config.toml
model = "image classifier"
dataset = "patchworks of several textures"
train_examples = 145000
image_size = 32
crop_scale_min = 1
horizontal_flip = true
translate = 0.12
targets = ["patches"]
num_classes = 4
arch = "vit"
norm = "layernorm"
norm_position = "post"
hidden_act = "quick_gelu"
mlp_ratio = 4
head_dim = 64
fused_qkv = false
bias = "none"
qk_norm = false
parallel_block = false
inner_norm = false
patch_size = [4, 4]
conv_stem = true
layers = 8
width = 384
positions = "learned"
pooling = "mean"
mixing = "mixup"
loss = "cross_entropy"
head_dropout = 0.2
init = "kaiming_normal"
residual_init = "none"
optimizer = "soap"
beta2 = 0.99
learning_rate = 0.0018
beta1 = 0.9
shampoo_beta = 0.95
eps = 1e-08
precondition_frequency = 10
max_precond_dim = 1536
one_sided = false
adamw_lr_other_params = 0.0029
max_grad_norm = 5.0
ema_decay = 0.999
max_steps = 7400
batch_size = 128
epochs = 6.5
lr_schedule = "step"
warmup_steps = 220
weight_decay = 0.3
adamw_weight_decay_other_params = 0.01
Rows from block 5, named by matrix and row number. Rows with one number belong to one attention dimension. Each number is 128 + 32 x the weight over its row's rms, rounded and kept within 0 to 255. All counts start at 0. Numbers have three digits each. After the name is the row's rms in percent of the matrix's.
# v: attention value (model.blocks.5.attn.v.weight, 384x384), inputs 231-307
# proj: attention output (model.blocks.5.attn.proj.weight, 384x384, transposed), outputs 231-307
v.225 106:135137150115168057155112123175111151128136111054132107139095102066115132152107175116148085160161145098144140144161087126171122154088140132110086167165110169084119094123222135205144177161143118128123141128159127100224120158121182112
v.226 100:170119137133131044122134143144128123126100165139145136162120086098123142071125078118160141155089152112092092105162130132121168118081159071186091093166127167115156148156146142144146122152148126105099103093126178120094178122148150184
v.227 107:137156085129182106124113128147138167109138139152161106196108083164101096157142144170085128160102086135103154139161111167065125119161134123180116132151109123144152218154139142178104147142133134138089147140150037145076077105144163111
v.228 119:150126140073188144144102175151127163114120168109118139108088108081104117077124041130149138114126117094122084084187127174117142158139108105120141072110030167122110168094100141060129168195086115137098147156098093085094137112112093129
v.229 124:076094087106142144092109125183157112150075115158110174105143170174095131124088125173139090127126107175096103153148135132163129075105092132124105097125066169116104119140113126100036172124136097130113156138166162107184110108131104185
v.230 115:104151122151118154111127163075195083101157157150068145120114103134096087194101158113114107142119205165097129106080159075128152142126133126152108114121095108083102161109154120134108123113111100079089150122148106180045118180113136132
v.231 107:098106097095155152100123146121135141098114187162165141138163170107092180180102111114114130099050160147115103136152141123200184104060128157139176164110150130110152133126119135128096104121144094145156073081185107133146126144096098150
v.232 112:128146153165101061100145172117149078153125087126116065169127104137116146162140111133127148114093155139132141136122197133111114189075084094172104155121116104069138156140143136135105118107128182136146141145148093154173171100107118094
v.233 108:129117083158147107174146126121155114172164103147170176107114142159179170112142149117164075096081163137154075131135083080151180167175115156165167107148153168123144098078141146193144137103138124139159185133125113177171110148109112153
v.234 103:120153089168144053126118132109152136136115136058140076142131154068104117076119157071161123071119113070106171156089109141139151145131156113161190069164075108123127143102175151117110099156161160154097180055175186088243113156102130115
v.235 111:076124141147123125172142146128160161152113131136128163135113138064137134105119104137036122153158160117141156190190142135158076082144118145155108173145089174085133116140108120121109069137077054202145091109076109120167109145183100148
v.236 110:122154088106131114166160157061156149087119131097096105153120157119105090145114147106175077135111156168149099150078149088110183138147081147117119067142087123098074072148152112128074149090083208111199158127135101132162109132109135048
v.237 104:134135141150117068101141132091105143146118129119158105109086123090131140090097164205103146130143055177142151119138193134143085093135094146210149095157068110105134116123100108077135097095121104038104122114153105104110151137127137115
v.238 104:143112160120165137141130130147140127160088091135102199126133117131110065118107137118153164146084125164098089129149147149118161107152076129190051159166060153121113147173097132081060113165112099123122116119079171162175123123201152135
v.239 110:064146173141115119078150109095149129152159107147129137106155138129122116052133161073107075166127161109053075151074095181127165160137085148123115082150122119186148111115138123069125213158168156161168099090138105120164089146171059114
v.240 108:109146100081143130148118122092125106135157147142162190085130111145112149153097047133110080168127147096165099154102157120106126129089070106084140112138103143120112129116108142104108118161090088143183129097124118188135179127115117146
v.241 110:110125108131143070163101142128129144120141118090172117110161096108157085112099107076143140125113131140090193095065113148124122135137121157133172080166148124144151120163170133139145132111160129100066129099113143097123106133121118089
v.242 108:097117133139163098185151145151090167127166104175136141075154094073127119137118113113161180120149158142146107123171127049129101144171159102133137178111085096094105122106134140139152088126139127227161151119144131098151128155119156094
v.243 100:083092124136110173086082132167113146157132117124127065093081138119114122178130120174130127134159058102158116174123062066157134110106199098111093108169115109180144152133124130111158169130091131073130127165096141135194105130153154109
v.244 105:094145134135136140128192104127182096164087095121204151117127106047113153153173137146133196094188210174112167142162184150120117105160130104192097123180178124168133159108138126131153129166149085151149181137140179121150117117087106162
v.245 110:088128141141134105157133156152131149108127134107096182122123125103140144122068110104162109118103110193139116212103121128101111209186124149102121141112150083164138134136134114158114088130136190168167095112138086163067095121119147145
v.246 104:164134150153081096139190184145107090136138123089179161110145120126116135087113122118141173087154133118089142062105089152083146195144113152151083143135182157135090089094197128167088153116110136126138142150078117130081145081149110136
v.247 109:153206154180139051138163166148161094141167107160094100146104127143148112122112118149144134108100137074181144081142125136094101133115095180097144135120183112141092124101141147127160126194098131174157121088043080140114155143165117111
v.248 110:106135180140077166092133109103116149107156116122074178202172148147106068174181147161172172119136166092175100056129147083146126085160109124117173159087135115144163153132115126100105127110099090125164102184127144138170176137101095106
v.249 103:110171200097118107150156098160120086154112160138148125124124108133104120152129122162052162149090093096108167092155172145172147154130158128117162171129121142099118135171126076139066105167072130156133111096131104173089103130204097139
v.250 109:101114157099084162133161106164153150165171137129124177152142103148135132133166118105149116087114156099105177149118156120161176185184120136192118157107117169143159064147137147127171115080103136147028096139145106140139132092031119136
v.251 099:113128099126133169108148141151096145126212101163135159149126104120140137053120145111143145179139147118156118139150106123089103139200255139078089151154166112169126109125060104154170137132178091119133098109116120113091094105113119175
v.252 109:088165054145158162103125116114143108127120137143188174119140131129160073188157135183220085115142153158163101119173195094159096153210137100148103129090117079144125156181091103119154136101121113117059203129084166111176156164115146183
v.253 114:137101179209144139079120135154107091197187134101171172099152125213162093181085109171130123207119157111132141186117127164137166118103163156205104128173163139178120094166148126093118165114185063136154122086134157131157141108058134170
v.254 112:194154123123142169081110148117122164122187092103115122144159131143145143119138095119099101154113083138109136129125176181171096119146148131120135095100081184132122117124126109068044104069095135121165158152102096060114083132131157128
v.255 103:090126152167105074084147142114065152169123080156124125115168151064091159153126163175147128092172155079144106126124084059109080085107165124151089142148085095158024088103122138139201160152135139162199138108137142113201154172204136131
v.256 095:072115139084080125122155117137114086111162165077139121158160122159140169107168161174147090107173131107134090105095097100110174146104125130106126159097139143105106078138174145116147129118112166064093118189077084149121106158055078149
v.257 087:111135112098133188126143121131152153159091139100123183112137160109125169133152086055129150147144185101151095154174178144157150141124099132203071132138136157132146118121147155153142110096122140138127198119143197159180093114211095126
v.258 097:113126139105098157140099119143087152116084155142120121110087149060114159128138086137166130053138093123102143160141142142121190113099129162126083141099106143135186183049146110137117137133143139179159100154157133164154143114064107091
v.259 097:145145156117107149195116141155120097159139111089113137175116149112103055088164133176127080123066101148126077099110161148136174131215135163140144162112127153139156119106151119134091120105161146168120134090059210179095151109032107167
v.260 099:109114178095132119121094160104136157116133112129134086142170138142093148124165141165095090114117112104127076098150141157124089106050155098145138113130154093111087118086160127133147107137073152119151174149099077123154096179044109123
v.261 091:087187175119168080060113144087169104132087146114150099148114091095163175109088157085154117141107116120166160112135157116159140103185145075111143146155058142124143146159139142125088153099098132135081175124180119122107142149169071192
v.262 093:110131143160147183107127094142112168109075116121167147087139119155077108101104080073134187135107118153164152109096077126122122130171108172117089129116103085131111148172126106170189125148162091124045074144127143156171089114133135097
v.263 099:140154111132117169120102124103101133140127131127130088114168147169142101112136130159121122098125158149144123203123092107109112080120113124105131221190169115144094119126174160136194141111157127103096155138119142100118145145118122143
v.264 097:078158108132062196095110079114136123160096178090176141137173151160149062150163074141140132144112133117141107083107083110148105128156096162118137110133131134144150162127133145152091114176138160113104122114106134145150169194075119122
v.265 092:083159170113127140118106135118095082127136193135161135161143174073122159066148118102134145151097099141080130084138165063138149088139111171160114120063139115104072145099145155163077113112142119172131114126099123098182140124155143167
v.266 099:171095048152109150124094183122132099129131095157153142122115171144183117135128129160114115091131129153125099129106129150215112140134152104147131163165148135091084114137106164139160146128133177058169139117115158092096133106150152113
v.267 089:184149074120141074104120139069104149123121066078104136103146119164081125101116117086109165087166127138057117131145166120092155186156116107099120089121146124136098116196088098045116133103119140143029116175110136115121183073091131164
v.268 095:157110068110095107189103180185131073133114138121169115120162106094161121128110132151091147119161152115139201065157136152080140106147101125085123151115136159084123144127116163111183125165136127168151099153090149155135088111142104103
v.269 101:157127182087117122155131200183145120102087100140102096157074152173217138130128152121093159159148070110113123110144108124127131102135161134130167100093141116080114126070118145125152105176120137158089099099096188116166167056137155091
v.270 095:181130151125124092093108095111169179090146139135112094200185083110102148167170185136110120118161202126151150105133118147094075143050114090176102074102157132108097143092119110147133130112127134189130137099100126174132111113112164139
v.271 099:106136122116146130124120092129086166149119118132123109096124150074149153171132134112107073160152154180061099170188123072093120156126102080188110063141104167095079168141104112122092145139206088064121160113132123094135105121140047076
v.272 092:111185099166122135124077090095037135115155104089109105132107147173104109089153097114114134140137095139180104121124139147183180163109103154173122125141148125143151137158210138142155127134206135104114117123090152168097170079082110094
v.273 098:111165119107105148114122088158169126133110094170141089130102126153145142131125122170225197101161127086211166117123164132107109132104162130160107080093091091160156138111094148152076106157093098131174081120109099122120172090135114129
v.274 097:127124090096095155176127080142080136120151141136064092091171118125143119117134132061140123130209204126113193112105133060125074134195125161064109109127061109126170113139133115168175104120116142140122177121156169158089149159100162168
v.275 099:097124122136104145183143108170073106079077122138131126069105132155131104124129136101099158144117103140115144181111099076175164141161153119147090088122164098128075081121172114134120082088193113080134112065145192137120148094136143147
v.276 097:094118158171145100124168102142133101132109119109183136153145109090099215169148123121180147145172126107073138120151094116112154105122156160111170199135091098106094128111116141176099121151145190206113095139158088117102109142167143178
v.277 092:115108087127142128149120173125153201104096095121129126046138156102128152196156113123145094105166091164111203191137114118139170109129167100108133161176070111085154103160084151156156149146097136087149134170153149116119121046196094150
v.278 093:133105113136185133143124198082134153080119099153090188133166176223127144186110139157110168076163125132121124087099188105096107135115110141169113157089240133045102107110141102132114176148099171144192100086068133081115122119103115109
v.279 094:129112130167113148098150157166150110115186148139131133133083133118094143152130137125078194127134157136143153172137126112137115082116114113137155142144110099117152164167067108194132117173133104150118092121121082072147061090144139192
v.280 104:111127151131079128164110071156158173202162127106103127141147146099136140115082160113124152104156156106120137123149149137089150106176162182108157107169128116129151119100128105142159054144142111114123159096112082149159112091165117133
v.281 095:132186178153193158176122126135150154108109224169159141126121143166099146135170135128169096115135137118107083111140091125120134128059123103064165122041094122111122158108119183152117111103136131067195112150120126125127152159142107106
v.282 103:110124132139122136133078050171164107114146092158100138116146159084086147134117153131128156095152128117158113152201120077094135083135087096071117174074100069192148135155110154118136141126147114112179110159125055076110145065176155092
v.283 089:138135142090152188118102087101198181119094132160133137105094147109205109137147115160153171131101184109126097097183127117112148099126153097199095160146133127073163145143113113112092081145098152117126138169141089076134129136172104122
v.284 097:131142125132105122172130113104067208142142152160119129155114161095166101104166084147130185057108107135127140140109122127142156153132170150207098149101123148127130148144132143108116096095151163202103146057130083169102185095071120108
v.285 099:115117134137150103068138159110161122137139131117077091101076133136126132161068159163118156082052116108097162111127150112171100183172126129122141132167167073145102127123104110178123127139150105151127089137077106026111078118140076107
v.286 091:075138102130153145115102152120103108115098128136104120132153131100133099192111153145163104128126167122154115109154129193168115152104133081092092146070122132134128108101134113132194127166062162108101123143122073124099166071117117129
v.287 096:098146072150181107127129081141200125094150127112150098114080122156143199126087186121098096118168115148149177168179155204169097158189177086121139088161123134142065081131136134099134170050125168161102156116164121121184116110173161157
v.288 095:120119089104079078157142128112079109107168088109156072151107107117116156096127147132154117073131147115157157128132133164120095113132201118157185155185064138099058017115153103158125086102112149169174155087176103129085115131140136151
v.289 096:099135171156069084077122144076144144177177140170151161119111143131061122140152117106147115131173145120157102031148161161146155139071154162153143147186079076093079128132114125200152079135162133141174156187173133106121124102147105108
v.290 096:144086115108115143097112151145110153158124160177051144130139116114121117158161117147142090141125128121099138139152153141154117079159131085174133069128085143142184071102150135141087113200133112158151197104137130118126077156102108138
v.291 086:144134124106138136115156099117137129091077119165124198126101140120166157196131158048148050117182137136131101111118104099163135131107104115118108195136128078115162178124181159077103083123098095156053135150140208176122157163161134172
v.292 094:151096113161177153167104109165129154116132156157113038126143181106195118154116088151158134090101093143101147097189124197156105140158123129118203143174103111139081178152211112121120134150104132151171094138170135154119087145138109162
v.293 096:136144105170104149144147116098086105103145106113168099123159114079148168133102150108131156164149100072171142138096178119105103142092100161183018140115189128113103113157117142034092131056114155099170105093113209129122181139135126183
v.294 083:101131070146102152064130146116111149102115152096088106112156102130132125104123132132208112125156121101155121132132118145075090114139140109131143100149092102122052125158166111184115081167078121094096080099124095163126151196136145127
v.295 090:129164226135166126135176158150108099069106118116135117145119161140105139091170104203126104133144116123094191128141120147094145098184115129135109108101165135151098111109124112142132097206126128237148066110125135093198168123113157073
v.296 094:110173134133056127152129087165129114124123116149172130131103133108195148165184133091161072155096107123118093111162213059073101068156095119190096148126101149119135106098131106160122055097141186180183103104151155075150094137136185099
v.297 093:135194118149089157131146035132084139133130090121113136139042151106101094094110068168127150147149102076099143116063140136106103126162144127145024164171126117098156119104127096128112117112154118145164148128142192155127123111075134152
v.298 090:173124117144151193099160145142130139118158098149133132111124142185154155150170173133165065136156072159146162139130155162159151121093163166112110138128168126141138152113102131130108142164142100131082098174127145187104135113179126068
v.299 092:114135154148159134140152176136154075137133166114117136091116087129140090010085107114126108084093142110138116101168162140157137059170146136087160128148097130173166120103122064056111121097105136126123214143145201159101126130099117120
v.300 094:117141131161134108104161160083194148118123195113098126150167149112112148127141193142081123110187176128165136144118146084115124137169158101149134087173151087159044104122115101160182131150133122218111120121148123127127160137078133091
v.301 095:160175185117151159159114101126092132099098142128084115131145124120083128143085149122123079140086171181105123069104113143121138208124154163099117177126135069127090159157113060156137176137115038072123137053102140121133135152154140096
v.302 093:096136089117111122123083105110090133160146152112134156105166087149200096219091106178125166150180097180130118141109124134134146113091137102104099112146136090155062152111116113110101094132131143106132128142108093145163145177167095137
v.303 093:134126130101194156119060122112145085175109131129114182155120142146141155151143077091114122105072126126126088084099205089133139119080133123130190095151100103061134184159163119092118169051156199078135062211141159128166090085118137124
v.304 099:103109184122149161125124156129145192083124085129103178122165109136047168101136108107131118167153097094150135188145177109126147128222118138073133148107171166122118080140168129109118166121157144068121133157139156110177141034168160150
v.305 105:202128120127156152156093171137126134097095117136152163163104122130147133122117125126064173093121109140117092117089106056111149191081149152140191129140104119142115133128100146104092175134064110137148215139131163068122185076136209102
proj.225 104:147171164120110139122114125111086092180086159104134147113135144181142180180175116173140153083139122151220142149127137119138111081183098128151075175126112075186098170142120139120103097151106117200143127098113095137087150124148166148
proj.226 098:129147139135120131150071100097081168122182105136120131102144095130136113200133136110123122086083077166115139165124107210116139148156139108082134111169142153099118112106170132106097124121115173158149144155133101088125107141131118117
proj.227 098:126099147125156123148094117146166177194137140135123140120143104117111080121127120106172058143166153129159137100093187163079134164127125145089102176113145095105167096138157136118144101126094126147113117067074189148131147046148095133
proj.228 116:122121126176124106147092164111081152122166118098085077114116069160159086130139173170104159107134109113134121106137158170109122131140121128146133160111039167084098118153162118141111109143161148170150124075117098134151058152145162086
proj.229 121:128127117070153116110129113113107124151157115156116127147089175106105105136148160101131109073141157081088093127114130153145124089166142069122120188078172047110167090153119135066091130142149134125170125112120097142128097117122155139
proj.230 112:129161101119185111085148100146109167144098172102153115103115064157170115107116164164184146151112117122086139190177190227160119096109126135103186162116232165128128155149128140074121176108076098103170095106118146115110198101105073189
proj.231 103:121161057150150084113134104085130113138178096134118122153155113134233195104118110121128134133168094106184190082186038161093112125182115093131090130153112170123106122152123142126143158105133091176125133145150139122142111117109092160
proj.232 105:063157107148095090170157113128168158154169122071172214076198131109177094097124155072125123125142135172190134188152114160136073126172139177176137142128166159135096138206122167116167128126156144118120101158190099174120123146145163183
proj.233 104:093095159153120126117125090176119160062121139153189144102157156093134134172068133139090141128087149112123042124083099132130093156124136132146098048138141171166135135175127135086096105153131065093138108152117092060129073156022063067
proj.234 105:142048131183111166119168114085168066096101166141106140135094112151114104191148077180143133101156153141136079128148165081118159102148125171151171130097120115138173146119130125181136129093131135109121104132162119135085129143104104105
proj.235 106:153134177111124092117119104100084112207107060237120139105167114105136148159123200102092176128096100134128136098129150118117091118141098067079118119103097095150111100145095136131124098115148106117096118085115126066118206166135177117
proj.236 101:136156129127180170085184063146127082129104116101120152144118082171117198131172144175158123136171138152088142140115143182135062139171160131154151107173182139077160135082114182109139130190108099156132106146156142191089110114095117154
proj.237 100:116140080151130137139095082123126141090148099146135110140105088138160148127177118064138069118153152103079105096163128154141160090117125155060079188143176116191114166083135104128135143108165100132110048105119107130179153116106146122
proj.238 102:125122121128157104150106120078135194173104126164083115102119197176181138114088146129139132167140121123172135136158057152129105132158141107104185167130164153117148068113141145170138104150190120151098180042101079164139176065105044107
proj.239 110:112104109128184122136141143123159106108104117169092138171092119135120103090117122141173123118129139157122102102072118098106100120112138155112180106125117102163132088133152124149119081107155133128205148142123139094147152109126173125
proj.240 110:114071103150097143134149130111100090172069133140131126076168035086157125120162138160091127141095102120142174112146149130137169133143102110151146082129088105145107137145146115140115113072132161150109076089085058105123126145085089143
proj.241 107:122192116150158136124133143146155184108155090121138103135151080064082057198134120138132180134152199138074093140150146146096106122153134137075108008115123176097176136121090155092147117133070100096171115158155206133155144138107134176
proj.242 115:140181155151079152075133145105120118160073140116138129150141124121159119175089116078082163151131126122229136123197085149146146130138153164135160135101171136110135125128101129172120109110160109169114130100167110135124148142150158143
proj.243 098:139120098154080112119148122122153126103068113124165142101133130087124101123147125153104127082100156176124133166125178106177171131132150109131104091145091070117129087094162082111125093174128099246065114074094111086127142129109095148
proj.244 097:141122132149123116151103136116115116132121067136062151124176093120151149145145145060133101169117090089158058120168098121097097160058122155071142143109140143171121124105081079173098137101097119101133154153131089182072111088143102163
proj.245 105:140059056125158147138125116160158132114082202071166149127118125138104127101131127074144163156197155123148112139129142129141141139135117125093161132074162177087150209132168156137168136109125116109082141137195141204149168091129126101
proj.246 100:122125067155102139152108078153116150124138168129124210136062119160178129156188122130165104167097105153101138118108134120172080090124150137133162114146139144115135157098206130176143115115190098104146158153114065145147175172153136138
proj.247 113:181071123133109166078126141092104116099157169139132117074124090122102115186089139158134124168185069138082159101135132080118133143162133121163151138140154174137146184114204111139130083068093075119107146117103150134130202118149091135
proj.248 103:129091096140116096165109084132129109146173079134118111155077134125134150125128117129115129127154140123121121198145050150160080051124143107161155150162101135083088078139145117188109152157178129122124188120163159118150056195147178115
proj.249 110:172105136129174152156163113156126192139193112155131168122134158169131145104135139142159138130150149192130105166124157112161162111076137141219127092087144119129094145086194191138138055162198147178154157151084169088135130086105178111
proj.250 114:087125164139107159174086116110093175151068160108128117125134132071136093136096158115085086100118136125142086091158080188149082133110159099096169126150127155125129130189105148190119126135183148107121159088110095138163125182155118095
proj.251 098:170095137169094119146116163160084185096126103135096117097142128149080112143119163085154157168138125103121171143121161139156187102136122116091098147143094040193071134124141099139129136079141146175140132088141131144141212123122171146
proj.252 113:136109181089105106129118151135203120126077146102167156151118129119143125138101147167052158072108140135114137112144099148137107071152113111105139148129152155096087156136178143206158185151151151108151086111103110165085139074126131172
proj.253 113:101116050179146118193152172121132165145160181143100187111111142158170102109087164164191150115108141138118086176100166134179079101095086133082107178133144119136155142155134130144155126083157091094120173090138129092199180105174111068
proj.254 107:090127131093161139161147175108162094104145089155154130133088116199072169162177146161134099108127134159052123134119155079112132207124175134090232159109175129133095158084181153131113125196170182120124090094225111156183111128099099111
proj.255 103:117153180193092115053115119078119152187108135077134120127154187137198129133123130115131183137066099104210070173155125120157135157122152160115064126142127113127110114145140124121132123094092104098145117128118079108091095110075121143
proj.256 097:152133172127094155077124109102139137160154081111171060114121198178133076128129118108139060174156092149090159126150153081135066120207143160137134137171111111133146168141060124125146134193156134169162154122119147089151063131202155143
proj.257 088:113080139119129108152111146097115076148156119109162136153158082133100137130166142206171119113152112120115136164107104144113104117114073126096091054140100125130157100160163137084163131124096130163107083145096147102083086136157123192
proj.258 107:127123101115169120120160176166145101154173123135093183163162078172164179134127113103086132122089171129166121074108105163067106187116189065095105103044122132119100129144167116138153111125115103107135163060092148088149202150079197114
proj.259 093:134150074118093072090146161134105149173158087172112144139150177174079141170101130107100115117196100131132157154167087119157162125141092126134159141163225082152096120131099151123126197119119150122161163147167073111145066196180174058
proj.260 098:139137085131139137142201183108143111191167105143071118183129119139145116086103144100134121113127144165044135163177157116171143123168099157100192128106157149102115156104157094153102178101172126083084082133089158132090169120046115137
proj.261 092:136118073119131075117131116137103145144128073119123144119194117130121114130137118129130169161139138081148129104138074121161152128022117133146114091066136084163114154175023123153147156126158096051160102085079122153164130080169180156
proj.262 095:138139134166150085149092142115123079147104138163179119100086133161171088150117115160104120152136152110111145092101124168132107181058144158124148129216155172119133084111136153111117114162101153126168145100144115054121140122128142133
proj.263 103:116091100112095067103092067182103125113138124131090175117146122110124147191110148070158126100090142144150084099132111156193179139116116133099107055109157121154169168145167062153128084098155078165145081130132118166173145106126170151
proj.264 098:158113146137134103167095200151154100089176085107124116134089120135145165145145120148126096117086173161082126142145126128116175180117122155070052162152152141126102164163190171091181193097087118128111110099137101079105132080094139090
proj.265 091:119165129107130102155159157185091157122136127114125120152140063119106131167109103175116109102133127098118138180082164197112108212114110126097136131124124119174211160136154119095154170153105176140130146148127186170142193190090158127
proj.266 100:108120165149148114107137088151142152140100135077088120128168149126132117151154139102160125106074156091133192086185113170117192119126147102068077089123146112135141114150170118167084081104072123148154085093129138159168135150094125117
proj.267 093:139076141145089160125082112114142148118136182162134111135088118095135145170148202136088098067095054168131155116131150162199118100124184097120119165108132123117167150124106163122113195068134136115166136146136149154100064185196130073
proj.268 094:133147139189160092095124064100155161193145154144073119125125151195107098137170161158159150110129137118118134090074087109106163163083154127140179130077128114133119139096170126146101110111107106132070128132147156139095138169144137160
proj.269 101:111169043117097079152105125136117101134162109137054107158203124117061156134128120146144105112059140125114174169085098109125141102132095124110093153114103123133123070094133087107145119126157137117142147220116102142121157166121108168
proj.270 095:087161127135167124177092187139130097154144130110086046132086143177114133034121128162179136134135130115085146129149147101130210159160084160109160143138130097117131093143078120116169143170160147036155136075119119104187169162082077097
proj.271 102:122177115117106096061115157134195114151191139112086128152121063148160162152138148172113155060149148168129151083160112212177158091135117119109150138102056144089125115146130125156145154189123129108155158107056135118102169077158171139
proj.272 091:120144123119101094106144172094116092115119142102179155123165114116161181169123129099122155045109132087104186176166079109109142090173163082126170213148169183136161147171121123154132089100102123185090147112158113134192116119125162166
proj.273 096:101173075080186138159126153126115140195122141104113165129149122146176158103092145126078074189178123128073107120118129110084078145137123038148116157131184126125115159107099135085149119205109115057078118137088094132135128163116130121
proj.274 102:151108146132165157070101127108200142116122144119080185147129068129134140071082098093094110102101099099103115160162097169109122128099147033184156170148150105099124209070053119069089147130118149125095168083070132144132158138119075111
proj.275 104:156166135069091121065108078129205106115094155082096128143153120089157129116088108176094142111109191101110139101136130180089119071081095107094150142129145118161123153147114140112147114148097110114142126152096083125114102130154045152
proj.276 096:200125082123127119092112098129152178161083086118127144106102106117153121084120128106119115174114117098185162103087096073115121180152122144202100114163133169116181108149139143110169173135108064021137142140121170076143115091163131138
proj.277 093:154170160114093124070167002105164143106140124135082088162176106101118143077154138103052141150122151076111125142116153140132114149086137088158065064112144106164066087088080091105118163127177113107149116093129149105217165130132114147
proj.278 096:108094167126106141168142079167186151181125196106172103155149166125092115089126119136187152185103142115127151159152146064122121151117114162116120117178160132137126155110105120181176100097149121102125080161159067153108102139144083157
proj.279 106:172129168176148116191087105070144187191130131144178156171061105123144123097105195154162095103138147147081151114119147116145155152141125125130104129155140115104162159176123136134176097128205145081195186087144118158157180183070069074
proj.280 107:134123116098078175149125159072103046147153134111185086190045111121122122130146079170112136125188081140154114171107123114138121151139173128155153149118133185124102178158119167157086115118134129212099176134176198096106077127177166103
proj.281 093:069152111086086144142122119115129055121088106139103105176146134169102141145153127172096156138147144134088135110122139137078113141092112152203149115132081165083140128130155098152145118141205181147071133127128176128100110129141173104
proj.282 107:078089151124088175118065137131111149121115127141220129118071082131142137155133147131099105147111129125086152083084157177149097191111083147118127102115086127113144178122167130131097117120181119079098166103127169232211126160074145120
proj.283 091:165136159086098087150109203137115104086183101117115212107119126156133111083137190118128116138161138101141089112095146129092137091120110078101135034049135070113067160135154156176145161150119149106164102076068147120103121128139102150
proj.284 093:084106112120123146134177122125170117112123125165140173122183130120124189140139121096137125155095152129158118158184155153096158141132142128154120135135141168166060121147142118167142149169167147165194135151127177077177136120152134117
proj.285 101:111102110099129150146120167193062137173128156119104110139161135077172191109149098123081198197138129134178127116138120188102107054078126151111076140095090153165132147166166122056128140075132089131119172164164113189165119157097162138
proj.286 094:121102120162084110137118142104122113078095117138158170088172175189117168169120168052148163166110149179174136116126104137153158090182142139173137135127094198075070123174079113145089135131121099181151118181135172165147098150189120136
proj.287 096:142146145122167131149136149163150143123088128106101052130106150108136114153181144080117190131134097168150125109128129158142173124107124169118101152103187077078137119120120122101121140150100103048193100163120145219063092165121000086
proj.288 100:196039152175128131095132090104197216144125119107107196140199180118114171076147169055126103140135123135174137142176107108126212111139141106101112142092168113148112173126128150123117107150115118118111139172133164146176148175150064145
proj.289 105:110136135133182158164100150112100109142150147150153086105148138107184132094162106165097135122118099137120118125068141109100062066125175132175087104116156116154165164151189106107076158174095167144095151091138117121212088101189205211
proj.290 104:172160155121098087198094137136122132116142145137145096156166163113143138136113151101074128107125130140113146149177156066136129154110155123090160174115118093104094141170112102141130109052096101111091052133124121058094156124218132102
proj.291 091:121117155135100121105148131133126141135132127098131112136181138137086081104164128154071124105063176143129089139113122208101106128143135100128167114118099130115117082135134122142146160195150175148178107132178135076155115098164170113
proj.292 096:149135104138089092107107161115105130048123124148121188099084104101066158113139107149097095133084143123141133086143096094131112097066086130115096104046166097150127171082110141075103106108097135158116178157129169161138156119080204089
proj.293 101:128088126122132110109100131167135144150121125074122136111138106150151134138125116114148114113101151144141093166142063075094128149143112095203210086133103108142186089091094136130130152123172110114141161178081110126148104121159128141
proj.294 089:122076177108163170125068117082247167138100183122152105109129113142115113196099084081100112092149148128126150074156161141160165141141100108088054118072136122106171172124119160140119145153168143178127179123108145112143172109101154140
proj.295 088:105113119138117132152132133107127169160127137122103125135133155144126103178070092126143096146148110178092125104129122097142112188086114089081098187126130147121159168125097168108156138213132125102111153135134094156112211171113117133
proj.296 092:133085124073132122089154151088146120142158130095134116159180130201086092142089081160151165124151159153152130093091122148094150183132110122130127081129181115135116143070128168136137122192053167152092141118076102121125133150154111149
proj.297 100:133095153054126058069147221119140161103158125104117073159163100130136168112111114119073101136097137155151098175143165130102135085123124138114178107076119191132011135154127109107119123119107160150065140124119159091155162129126088064
proj.298 087:191197124085122086157127139143099072098115155067093115188134142118142151132093163118093143080125149101150124081126144147166122108142091112155153130137095129139154127144116133125145105128112107083197145152056128135102121139161156173
proj.299 096:165102107155081054150146057118055155102103106116140163129096133109064126146123108149157146161126094117162138147124047094120053155117161120078116138077147137103138109136109126186149092109158091216172088130182122080127133102191164101
proj.300 096:172110111077175154085121080068120162163114110097083143211162094115050152134134108104065121157108104141117107166165145145189120165114095126088121177089172161119165202110145177047093100113155171089126114098085092091091118138093101159
proj.301 095:065098117139182163099157204146148130092128125108151133132076088109232140082133088121099186119119114121137114118125165074134126103095146141128106060116098123152153112075118125059087113116112142110176178138170086195104170069088096120
proj.302 093:168118174135154124121138132165179117086168081186140083131106151100110151119177151126160153131123166104081144119144138116153114124162126138116148097155147099132138123184155114113130111090124101165124114128107179157094073110086173106
proj.303 101:148116092163065140196114202073086089115168126182066041117144132112134154130127186176187141101109116110135180119147106120145139136153134117168120164120173148153097121116113089137158073152140092129107158115108144198134155120160118132
proj.304 103:096127091115103097117183111136104108145155122120142144128074105111163122143127167197118129089123111128115116117114096162129089140113094134190151105107131156156121141066045120155097108168077122255126121131175150190169057185162125073
proj.305 103:139117134127135116137193069126122132157094116158073133126130144085110064162173124101121158139097085096113115190129137155163083103171126131086107082130125130122124146125146147144112084159187107109102125191102141120062111156161062172